{
  "model": "image classifier",
  "train_examples": 195000,
  "crop_scale_min": 1,
  "hidden_act": "relu",
  "avg_pool_shortcut": true,
  "loss": "binary_cross_entropy",
  "orthogonalizer": "polar_express",
  "adamw_lr_other_params": 0.0022,
  "max_grad_norm": 3.0,
  "sam_rho": 0.1,
  "max_steps": 11700,
  "final_lr_fraction": 0.1,
  "warmup_steps": 230
}
Rows from block 5 of a small image classifier, named by matrix and row number. Rows with one number belong to one channel. Each number is 128 + 32 x the weight over its row's rms, rounded and kept within 0 to 255. All counts start at 0. Numbers have three digits each.
After each channel's rows are labels from the 100 images, of 14848, where the channel reaches its highest value: "strongest on" is what is common among them. Only what is clearly more common there than usual is listed. The data: flat shapes of many kinds, plain or patterned, on busy backdrops. In brackets: how many of the 100, against the usual share in percent.
# convs0: first 3x3 conv (model.blocks.5.convs.0.weight, 80x80x3x3, standardized in use, each kernel summed), inputs 0-79
# convs1: second 3x3 conv (model.blocks.5.convs.1.weight, 80x80x3x3, standardized in use, transposed, each kernel summed), outputs 0-79

convs0.55:128129112128177132151134128096171073103079166081149181138117154110163149055098152140140169116118185123104156063172077088159073148139135151133140107159119090097061128130117130115165132091143107110191167156159148099156133121052158126138158093
convs1.55:159066138102128110149042094109113128146154154094132154134123037087036131103142129094057120172090106148106135127053155127126129124108142180082130096092133139153141110185127158116117151110143094107106170159097135094083165127140105149130144132
strongest on: flower (48 vs 13.5)

convs0.53:152129151113127183111083147135145100124133160123117141149119146106102129068152181044112141147082128083100172200093145074131112123109121175145167089131104047118132150103152169115113149108151165192122119138140141028154155121145120151143092157
convs1.53:132121057131149122161206122144150114068102053194187159092148143144171177157133100185150098157126119103101132107170128157127117130142140130148134119136154188127165163103121113138155134160083114100166087114149117193084126160117123161195128098
strongest on: count: five (65 vs 18.1); red shape (45 vs 21.7)

convs0.57:156091124118202123157126152156178102151141108106154192112097114112069115112133174145146137150144122080153138155116101175098101119076141153166110112110119114157125156074148028139095191121120137126092080154188140095166141143105133091151059130
convs1.57:159150136154184149132162157110129140108067154150134100121166127113182178123108157187175130140178179119128091130169136148138153133192135117142126153138135128051162131102132169132157099179168147138176144136093195213118101152123190168131134142
strongest on: count: five (52 vs 18.1)

convs0.65:131132200134166153123114130133155098103130141060140144152095114129061123036145137120121106151148161102150115104116175130107134160102124126144122114117140187142030149097169079113123139113101165126078106160145119087195083172138131139186125175
convs1.65:169157160117162142130138082149144162112148138115106143148140128103156199167136184197151160174142140178161151131160138157150100162183176199118177156096105135142210186140095153123124117093147110085147142135083156172117145165128125093159105165
strongest on: count: five (58 vs 18.1)

convs0.73:115119086152119146076132108159145083157135131130172100137140068064119143094192120123078138184115146095142114159148184069115148173104101111082088098122110184204154139117138157118115150153108134132141107107116131077144077118137098160205169163
convs1.73:175094179132163133118199100120136148121169168079112134110091162190116077143113107139121144093139106128089122140107118105119136084049105096120079117084131122139081202164180111136146108113108112158109171107163101178192190167112110128134146109
strongest on: count: five (61 vs 18.1); ring (33 vs 14.1)

convs0.59:126126192166125157152146140096130117128098112046137127136152096128121158053127132135156128154130153110136127132086165083175066076069143110175109158165132117115046168044127129131154110171126106106139117132169135142161079133092179166159142146
convs1.59:141108078128096096107042105135143144114157115143127126167137113165086181139132183128125166141129075139112089162087137115131153125119156172094137194105077124140202152199107133141128143097169111128115181180106158087093153113156067087085129128
strongest on: flower (52 vs 13.5)

convs0.74:149170128136151123107150113114095092105085054104182149121140054078137153093162146105091156111181132142118143074138154079166143141214166157140131054124115136192083160164163161098089134136139136133127134153092102157116124093124110149082155136
convs1.74:093086108147100124085132174161141083156134141099102078155172110033126112159173164123097137170086117130139132130146095139039159141174126099073109100125177162105144103085096157131127122115130136161127066126185119164108071142109142180129132116
strongest on: count: five (58 vs 18.1); ring (33 vs 14.1)

convs0.11:142136098114123102157138104100166183127110106066136174153128177133184130115138140180122127119124118075134139080132167124116131140123159144111151023101096129182113129137150134067143166127150157123094141144170116039128123115142138154135023155
convs1.11:097117120124154187123129155085123050146163128161150013071125142106164142152132130138124145077082116137138139102129082100111165126167109133123122105126121141136122144093097140142095094173137162144122095133142115143153014135100115145126210128
strongest on: count: five (62 vs 18.1)

convs0.37:127115171138141146115085147142142073127127139066109176122158126131024112043169157041123146154122179103135115146083162116148157186127112134124159135129160116172066126110126155094153169146137171141132106130127134054164088140119119122141121136
convs1.37:159149118121169174137187108139141128090138110193142127114092138116191158186131147234160139169116120129138150095201139122143116122157160174124169152131107162101190170111111106121141094099164143098103100091097143173159115170100156141180118105
strongest on: count: five (61 vs 18.1); drop (32 vs 14)

convs0.21:111161144169131157135146112155119094131245135065137133157142139082142143133110143092077145130108080110120148139101125097079055161133151108121075082127154074117137163102194099145183158075144139185126134102129119139134148105112188102121149130
convs1.21:133134159098134082144143098095178177071019160143127177119104063200099142112139123131162130117132153103087142114113101172180119107130145128121144169209151129118159121162093122145163140123137086120173118140158116114061158167136124092145101126
strongest on: flower (86 vs 13.5); largest shape: flower (67 vs 3.7); count: two (41 vs 20.5)

convs0.8:109122120136150104132178138118089139132113110083112148108160110111140108059060149188086152171167119066122122141138087123130097134151176122147075123114106176136078122116120104103198131191121149189095066159100120147150131145120170213110146139
convs1.8:081084120142121127100092138122139113152148078160167041120108122070124142149137139155115107157116088153190130114135158104115102109177162149178184143194135168133198130101098108107148134148143087074141116148149113139090026100136104123109094134
strongest on: count: five (51 vs 18.1); red shape (49 vs 21.7)

convs0.27:140136131121150142101126152142161130142072133104165113099118212105128132119106137152147125133103112131134163141159148114054190116013120171169134166158147147098129141143138086125096083109114088149131109151122097085168155119076113066206118161
convs1.27:155116143114149136091156092175111074126156125122167095154182073093144127124082151171086097144059083110132132190123130103211086121157155168076114093083100133165111157120122174119110139108117145083102150103106142138133044154128154140135177143
strongest on: count: five (61 vs 18.1); red shape (47 vs 21.7)

convs0.29:149127104060154094117123146150100133105130123108244157136163031138151121084141099115096164129118109160117098133129169070166118118078122154128169180097129088174113165107103124165111161162162100114119060140164119132151105123127135115180139128
convs1.29:125132146095119156124122118171181068141132097182151028118177090081136163157145171169137147123109096088103149129156102099106162083179114115130088151126105143104128094095120098111125112080171129122145168157105133149113015141100114132154097120
strongest on: count: five (56 vs 18.1)

convs0.76:121153118122155140178129175144132135076086132082116165113130097093020075106166132100097139122175145105110142105075149141191169151135136139080147149171184140169095160084107102156154136202132143101152128133140117088102148102130114088087119167
convs1.76:139140140163137146104175162140095114077159095188059106129118135172216141159138138159158130159100155109086113143160104104052110155136128117179111146212174137118189149088150138157159120164132126124177097113122122166182125126114083132146120093
strongest on: flower (31 vs 13.5)

convs0.36:134120146139155137147135174122144102125078126090155151115151115087123132068079136146095164172133145100113172080132118091182069043096119164144118233182148151121109124101097108169154090110131123126154101130151150165150076156064132144159141109
convs1.36:141048125131116108138068140145103125134154134114144162131119120144109113118115125074041108128149157137095108173140175166179151127150124121107177032121095120176128092160116153131090132163142110136125166085094146013122149137162130118095116135
strongest on: flower (77 vs 13.5); largest shape: flower (34 vs 3.7)

convs0.2:116122139104134152137099125106179147149133142066139180183177124135125101072173116066154141155125141105149126136102155118098119142084135119154154098122129000161103143120169155093128138157161128112137178158151137075149146111151107126097040113
convs1.2:147210098114144156109170114117129105085097093168180114097134119094146181163139161189175143174101116126114150112168113146108150141159117124142099167110100206130173122100122109134143160103124159145179091142125140186129111145090111172213182096
strongest on: count: five (65 vs 18.1)

convs0.20:114136127191134114138098125181117092128110120081196127073189093099109141114165137120106122121136122083155138197100178124119142155099141123123168085093109190194155125115126166142081134107120149116091101129096121074140066105164125195161082165
convs1.20:152132150116155171140155121095144172119136166128044098119087180190090099137112118121140140030089120110157095112093106113133110102057119106096103161139152065105062166178144096072127079149121103103129153125140116128136159140112112110112100083
strongest on: count: five (66 vs 18.1); blue shape (50 vs 22.4); orange shape (47 vs 22.3); ring (40 vs 14.1)

convs0.14:157140116111119095167134073145186175135113118091100146104108198111138124098117160160152131152105139112137170123143109146057190121055139131155124071124127113126099168149218101084137113109124137144110163134117122031141130162118182113135074132
convs1.14:112115130154154174133107228113090086130155142162156074122134165143118114151102135130115155140097140136146137171121119026145102169105138113107082088105088102164128143093086172143106135102107163145098130142107123115175046148133111085182182098
strongest on: count: five (47 vs 18.1); ring (33 vs 14.1)

convs0.75:130120227126193134123081130127110090104124173054146142114157123134073134043149100093101122132139134154158167168093129119125116128084132122156159136140136087120063122066188175150134138159103116157095096170142133109184092111164111141151136130
convs1.75:145193148122139170126179128135122161091134106149150171143116149129168162180116163206175166185105125121146131138187158163150139135180164187148165108119129178161218137127115121146099159121164179150170150141149173144154153113136105096171141121
strongest on: count: five (58 vs 18.1)

convs0.78:160107163153095097145119127078089182108089105083175159198130178132156154081102124169110170129119158065104135089143173164126102102182159152175209144128103096112127141106132084132087129115167076111139107114141170123117088104080167127109134108
convs1.78:093111103093154098096118164108172077157160085193134144049111063154102111094135120073095093147144132151115134082120104099166114154062127069095081094120109162152044132133144131096187122125109155100135143098138105124118121150154098169133109158
strongest on: flower (62 vs 13.5); largest shape: flower (42 vs 3.7)

convs0.22:139102165107132124120184128173074097112106156100114138138085013111119142086148130117086177137103155142122116188105143097210083112152144097105109154128127111166097118130128144188140175134128148103136112116075128185125115110195153156118161089
convs1.22:153095164149146166094104103142135107167123160137131106102103065129133137143147115119081142116171016106176109161128154112099134155078111143143058099065066115103112168121171094130078162095111125125117162074156130113110102132142121104188102168
strongest on: count: five (38 vs 18.1)

convs0.3:165158110199119074164137105114153099112148090106095144110076105110089118103161133125127169083143098110117139102051160118107170154144150173127105131167134205175127170135144054109106148127149175089138167148119133075150118083079123142106168175
convs1.3:159093118176161111139162139150120096122110103173151121062125095109193136150100086169157124133149102126119164104208136147170122153168110116129120133137125109121090152081128175166176078159098086186095083077142120176155122131149133210127079140
strongest on: count: five (45 vs 18.1)

convs0.13:105091138130121173113162145136081130155180148060124123118062094101173149136144140140125133082141125126150133084118118168096084079196139113079152069169154109117142156115124050108154130191125067160180121151148122143176121161075165132142109141
convs1.13:138119156075083098111098109065122152100061165126149182093091120176095174135157133117161133110132134143115082060088103125182132107136134146144159165169156173142138183153116064097123175100119120120169137159136133111095199088109121112098074110
strongest on: flower (87 vs 13.5); largest shape: flower (63 vs 3.7)